{
  "train_examples": 50862,
  "image_size": 48,
  "downsampling_factor": 8,
  "encoder_arch": "resnext",
  "encoder_stem": "single",
  "encoder_widths": [192, 384, 768, 1536],
  "decoder_norm": "groupnorm",
  "decoder_dropout": 0.05,
  "optimizer": "soap",
  "eps": 1e-08,
  "adamw_lr_other_params": 0.0017,
  "batch_size": 256,
  "weight_decay": 0.1
}
Rows from block 13 of the encoder of a small image autoencoder, named by matrix and row number. Rows with one number belong to one channel. Each number is 128 + 32 x the weight over its row's rms, rounded and kept within 0 to 255. All counts start at 0. Numbers have three digits each. After the name is the row's rms in percent of the matrix's.
After each channel's rows are labels from the 100 images, of 14848, where the channel reaches its highest value: "top examples" is what is common among them; "colour at peak" is the nearest of a few named colours to the mean colour under the peak. Only what is clearly more common there than usual is listed. The data: drawn small creatures on textured ground.
# convs1: grouped (16 groups) 3x3 conv (encoder.blocks.13.convs.1.weight, 768x48x3x3, each kernel summed), inputs within the group 0-47
# convs2: expand pointwise conv (encoder.blocks.13.convs.2.weight, 1536x768x1x1, transposed), outputs 0-219

convs1.136 105:125129088143125190086167153134106138112122151097120167123140117102124078151073177115089054141096078109143083136185095144206134168122137139129133
convs2.136 103:170097119151129097101107055141147150126169078143096163088149128167148108140138128134098092132155140125100146157088157157039138161162128136128127095102169138133073094072082095094098096109120133098156140113144136137151102154135096117106104121106149125195143112147185132183121168099161097122118130123139170141119150116135082175173123192108099147168165147087078132097181127141161062119116153117119064097090183097139106117101121098090127135123102157089158122080099146129109054121109166170107138079097116127097096146135105100145102137206103124181117137157171160128081142165155118129107128101102111149041145143187101102103140087104179148106191176114111158105174112105
top examples: yellow; orange
colour at peak: brown

convs1.750 105:143102147145079065164163138131075081152139189077136154137154120115182140092094169177125090129121147082084134160103118081148090087160112154136130
convs2.750 096:070122148173199152153132111094141124196130102123103076090197132079088203167085132132133125099111118111113151146133152079168108149140150119131105148085119134108130117129090138211119189186066134181092086163141166122163138101152103134152178126117175147155100094125141133147151119111187161145137185167134078098077138143130137136184140193131041114145160185164114085118143109136078105091090132055097053166115163105123094138150092131192105178171155112121075110148122196129113123160132187201167160162153176096152139145221166128133136060131144125123175119154139144152089089133138134069172120074097132144169099125128092136163146138132165152159121076100166147101142173123
top examples: teal
colour at peak: green

convs1.427 079:164083155160099177175152040121133122148106153097154168134120103129119144079085180150077093101132072179143107128085137114142136112094119131165154
convs2.427 099:071114080113156161143121098121144142112162164121149162169114136140123107140139092138106133126152149153093088148115099101192200112112150115094162122126149164112148097134178166111172165079148136175138115126099128167140112096134160162109057108135179181152158149122131132090208109050155158201121117073142139183092173118164134170042109132152121116160111085123141154166081110101069155116137111146119117163090109154114088149099067095155103121102108095124148145161147153142169072113144108151098108132144169116089117079150154144177103146135171140151141079122096162128028117112143092136199134108073144130199146108178088122122128090123138107131144144148119165141103096156
top examples: plain; white; blue
colour at peak: white

convs1.293 099:092160145125121114124117132121063103177099136081098155062086095116186129124131086068096126139173128094176173113152090100125140128078132148130070
convs2.293 117:130137124060122146112091191069122087125151113179132118109118148119124098096053126150141022073108103135139071142109142076157125130096093100120108118138140106125155103139109130200104138135136174183105098136091088140064123160135141120097155112171113158172087090129125138118145108102105162135058157092185126138131196135114125136134127111115140107075140148166176146142110071089144089155096099120175186133107159130099115174145112053129165099126128146112073130082114159118165136103148120105118166117138135127149149163159120076097184058116106151116154157073123084098163154131180160224198082018150120093197153067121084124125118132086094136130118163119080149062158075072
top examples: jellyfish; white; crab
colour at peak: white

convs1.199 096:185119150148169127190142098103064162109131136145132179090182076130121142108116098110157143102108160093110175147168075155112070122157157083138130
convs2.199 104:126145103116100084157101125173178150113159134083111146116146148160081119099070085175125233098112115145077149075147108110106129073171185106136073095113119134149122100161147106081126135114140146091151130113077093195149085155132112166131121163099192120091170072083137141105135097092107080113110166085216098100129150150159106203095087110126164103118136176132131153170105119140123121123176054140157122141136060138155151125146188134136144129146198113083156126168125111115118141150149131089098122085158128075099147048136140169127117126096110102142101085150154113123136191093103079115055142158222076162149122144130109135135114168096184189105132113108145124131124153179
top examples: jellyfish; blue
colour at peak: grey

convs1.420 095:139153138155113110115148081127128080064127141158101141072154105121100098183132098176189070096150122136073110150106172168155142102104152067126152
convs2.420 100:162102183132161208100133106134142157124098139154127063122116104138135143144071125128105162131141181118092168153144061132130135107125123174097146126103094109118113106136084091126095152119115098101135126113177120104090108129155154167149127130095103141135102070070141111111112148107143143083147170062214087160153160112099046163148122166202153096169147156132082138166120115105144076150149073168173157208183118173148172128112162084112129097159139096135132139191157085125090169153101131144141159092091156157126142135127094128096149122133180132180097189097168118165141113055092121151156123131191149123101073184127148144171100101176108058109158103162115147147102128208
top examples: red
colour at peak: white

convs1.625 097:093090160103126106156089129106104115182094083159118102140164144106108168131120162175085133205094122173184180154130133146069147136088096103105121
convs2.625 098:150171141126150199099095088086104167091173124151105123138157160125151119138184142136118046146143136077073157086133137120178123140121154162106090120078126139140122096125155148135146123073155088094131111164193162132137139074133071105114113135129078111138150135166152162105121153138092091123090147119156153108118146149100116205148128129157125121102082148104091111115133139102165107096113161133113112136106147157205189130186122128113163167099134102091132117188088082111107156117033163097169156144168134131107080174148110186135130155084173138145127142149148120035103141090150088096111146117100120077131189133147105137099186088178077085203156140168111132088111122180
top examples: red; jellyfish
colour at peak: white

convs1.449 082:099165116074127148093123147159150141148134110116108086136098151137122144146139089162114097113071090082159097147105131109043087105186063155177155
convs2.449 095:169102095154097140089125143092185113101090117151118073142145135093144212125087186107147094128122136130137104113124101145094132095150117171146111102141121142189136125105103154046091124173143130160149110129181128082200144144167085144161119082169068155123134068131065110134070170170100083170195101123105151098101187105088134076095114130085095159059106130106141141136158136150108091125129136132141180084121119130111084182138214105091102046174081139165171067145120186090149124134176105139181138118095062143134145126135179106100136094126083157083084127101137070122063141119115123130193124117087131134143049103171132110140128107097132107068136146128109112070168103142
top examples: white
colour at peak: black

convs1.655 101:113089120116077069108120150145158169159161103100145049176149168113117068133097122163148156105166170181124130125145149148075132105115068117121109
convs2.655 093:192108108118138121137161119121135177110132090132146160142082132059210088097143125139082121140115095143117120096074137146105142156095121120106115124140125122110137191161066109188155047186097169149203155152130103092080067098162108179105135182109146103103106207133111136119015040142128154099128116222112083097128168143124158132106114096141080072107124141121129099136141089129127113108118152171151118132144133081153066090056131106141133147075105154129147138122110071126096091130145138183117152155154134099156117137100160122106136142115149137128111074114178103115151109143131118130114041077172126133153114106122057068087124153161176204150139098133078130070108167112
top examples: white; pink
colour at peak: black

convs1.519 100:144123116108169139138152108073137118109112150177088141070135110144118133095130065105115148108137114111068127113102063127108212199116179152118163
convs2.519 098:201126093159169105134120183111060149138142139162151211129145088119158164131120120164123025194080124120110127147131095128141144064154147112104076151171147138093144130126131089130111089069196133023138187143087171142117119136106161158168143130135149065135189122131135126172141097126129129145092128149132091171131159134133163110141110108137141115159120142049122125150118126060117151091131154185154122126136168100132069147109141109071161085148097206118098084101145136152110140153140106113104152173163151209097112142162135071124175099051116141136114147135107125142199087095112185180069119178108117085104080176128165140127136153132155148096128135106108106131176160096
top examples: jellyfish
colour at peak: pink

convs1.433 075:149110123134145248140067056098092102106124132125108095150155168093114115114126123088177097125150116130076113108121158103144155168106167112132131
convs2.433 096:124122128141154154123100154135041121076077130202122124144142171144167107054123130129123119093126111169138137144079137142079106149109089136157126138122164091105135121107130092165130126075151196164116115054120212176107115145116087160151101096164067131109130124106092123124112095134184038112206179158154087167143156115134190151154145131177143130128117144156110142187142156106114132181143119110142109118112162195158110151104090168156093122120114113102128144193149173138156103137143175159149140098103138131161096152140155146081141123131165164169121084143073112159111100133169177161181107126101121203145139106174137123146149145101137109102107161179185151128125098141
top examples: blue; plain; turtle
colour at peak: blue

convs1.501 157:088200213086165147137132020134075131112151127122150131137132116138083088077087107146118152143136122130128158090083128144123144132130144124137146
convs2.501 167:168105167099119158118125107152140113150109161154137169124125098141164208065123108130127159149127128123219151105104134139108098094126108149097147147131125139158142132164095135102128146122155063198144095145122143131136123140157149103138067109141071102143135077150106131099094123116112113088125146169136123175138158133181135132114135125118130123112134128152138114192093121098155139158118188115164122148082155138147125084175165117060147140087108167105097121140095104120055127139144126136149119091140094174162156147124107108085122157127119095125108123117067115116255143107115121142084145153119154138043071099093185130143129119097123095125089150208103094170064129079
top examples: white; blue
colour at peak: blue

convs1.231 077:150118092100158119133166159142063126117139114116120169134169029128124068099144140110125167155075114137137152161130050146117101088142153113143080
convs2.231 096:106137097155133143132143117119112117155120129138163116157084100098125142121071159159160073135070132141125132136123136077119121165177111055129148194119137131128139112116149159043127119087153160131133070128172143074036155102159116148123119142154143135107170113124130168188142136118120091135134109114100112090120123157134152119076108117124158163114088117095103135132156168117090140065097128081135079137137152151148138135134129056131108093170122160146103202139156215126131127132145179080111186106136133143130154041177156101153133117141166171192140125132136173132093098161108138082142113106119161118121121111110165134104076159147173128110181162071132123113165141163
top examples: white
colour at peak: black

convs1.618 090:114089119074144095141210134131098140158126079157152132155087105160134104140134079025096141146129110148112088149175127102148107156106092151142160
convs2.618 097:142145139142174135117115155138091158160177135152091146084124096096152089126113132200132085191153141170122154164129125132118129150131129167139127133142139143129148118147136130197124169118175108145166162078102162149145129120125133119106118137077137151142135132136158082133178117167167112117124066133140077068140255118140152138103061153123122118096108133130143153153096113140120139119147138076157194147100079133093091150115120129137150081087110146096193092091109203089084085105154088129154079173173099143169128114105179111120170124163079161161143081154097160132110141128093080136146120178142110131128134073128165117164109141121100125146110038125116155061086118132
top examples: yellow
colour at peak: black

convs1.444 094:101127086103182084135128162191114150157132161059171078103124113120097146136188102173143135130137073109073116115076102158106139119151106098167113
convs2.444 099:115094133120129134130090108124090151161080120141111134107100144131125089075169046142235153112153187185078151129166146103158207146166121104084123103101142149128113087160068140194180051134154129151102222096111118135131097123161119124176132126129102066084101157095104117143102097113113100079150119161113062095076162137144078076090121156171089063083160175182141119178194220138135140147155156132144109096150109123049147131141211081073099137130075128169154175119137148179129133076204159129114120109126145099183134132064046146150123069123113144144130096124186091156134094119147119100125140146184090165152136165128078143142088141108166177119160146105154133128095129128
top examples: white
colour at peak: brown

convs1.491 101:106116098123119125177116157119119142202107131141084132205078230156130156174145153122111111051114152172145119141120130129143101122100134146141135
convs2.491 102:074069075091121161147111106090189123129062139100132128139078146153134136136106094073108200120171127115106159118143141117134174137152110161065113124115085170118111081068037199117092096121121128156146169173152105149111089136111078140104120103086187171148127164132060155114118082070121106146139121116135179129120145148118103141093118126072167105180126159086133135136147095125119138074167120093234126134087128143134121147108117121094094114173116148071096149108089105081074152106159059137125130094129150115061107163095099141125100098101092110149182103187170112115112122144110171202160092073115121101148085107096140143053055146088155077163118148098093149083131091115
top examples: blue; plain; turtle
colour at peak: blue

convs1.225 093:156082183135071108103185089091126088142128112068156125124082098109113175134120095127119111139168149119165165117159123113144109101145039137122181
convs2.225 113:119099062076154181150031122154055050098104137126112149095133137128066127104174113137126014147100130090088128124141151106149102094120076086162171099120131115128138138164106096103125176154137081094053088107143089085109097124109087125099133125157124121139106120084099129107202085108136148148148159075118122103163056130108119147153114141110094126093075120158111101104140085125060089160085136144166063122134111150123114115133181125161164118146079122106145133098114135112117071150175157167093100141122140096139107120177096101102149136124091107128131142120143144088167148080136128209239154104086085083159150139111093123156155115061129175098081101058122113119128183088
top examples: jellyfish; small
colour at peak: grey

convs1.17 102:163130143127141108157128130146097148109103134174097122120157177174159110094089122095120067100122159081151091082146050132154099084043126113158126
convs2.17 097:138196191132113137094160178149136151112082166127118158140092125124094165153193149148128133143117087126115174125048112118192134148129131170147114163112138137157079114116141124163146134165144136126135189163183166064150208117124082201130113109163185143124107138153168089143099148117136082103168157143178105155139085114106120068154166168195106139137094149094154125144169156134171084100188176116159125197187160143090129201126126153140157139080095099166155129138143108218121109113159122124153087119167103149124077175105086137104143121154151145135154169146133153095144088089138109135117116139168158111134132110103147079061108095135148153145134202098108121115172111151
top examples: purple
colour at peak: pink

convs1.653 083:174125132100091136138102109111112152217119144122130068089168118121092140109089180123108166137142103182178116149136114136091063094087154169104099
convs2.653 095:124119176096118059099117138137133071153160118170112165129172119133179136150042074100102174191090169093143116116075132161124147118103136138122110165166152148154155122181124116082184145125169111106144118153153129187079106079133070174135107094127136127109180093117107068085114190073045164143092167125117100033117227153065094127128078130140185153135148076126147096064061098112165123162225130077152067122112134176089187162098160171180082172175129104134128081140097109129100108113145183087089128118136162137077137127169138135111120100155163081140138179156104124100122156148137144142099146101105142123079118140117079139111122109096139110076101127120219104149101103079
top examples: black
colour at peak: black

convs1.74 096:094075118146147138079115100105213114143128133127171133138185094131195152159115124133120123105190159116078123130138138152055128086083141119116086
convs2.74 100:183114114118169205114096141077130086135087152117111159146134154129149108114088111152130136162147143163086180131134111111087141113160098073114131108135149130068080109152143155123187086166079167065130150154132069106118140100123106094150170158122133099092168118098109147140140133126171149212120157114069121144069166133146106136131123126115157143098135104116173129111132124134035141123132149139156126165155075085152196134155140134106147145172094129128127157146146155106114157169106129090109167089065124103140110117130109091075097124125058152080171079112151080104084146183109130047076138162072118091092075187097193063167197141147129121084127133132176086097110111133
top examples: white
colour at peak: black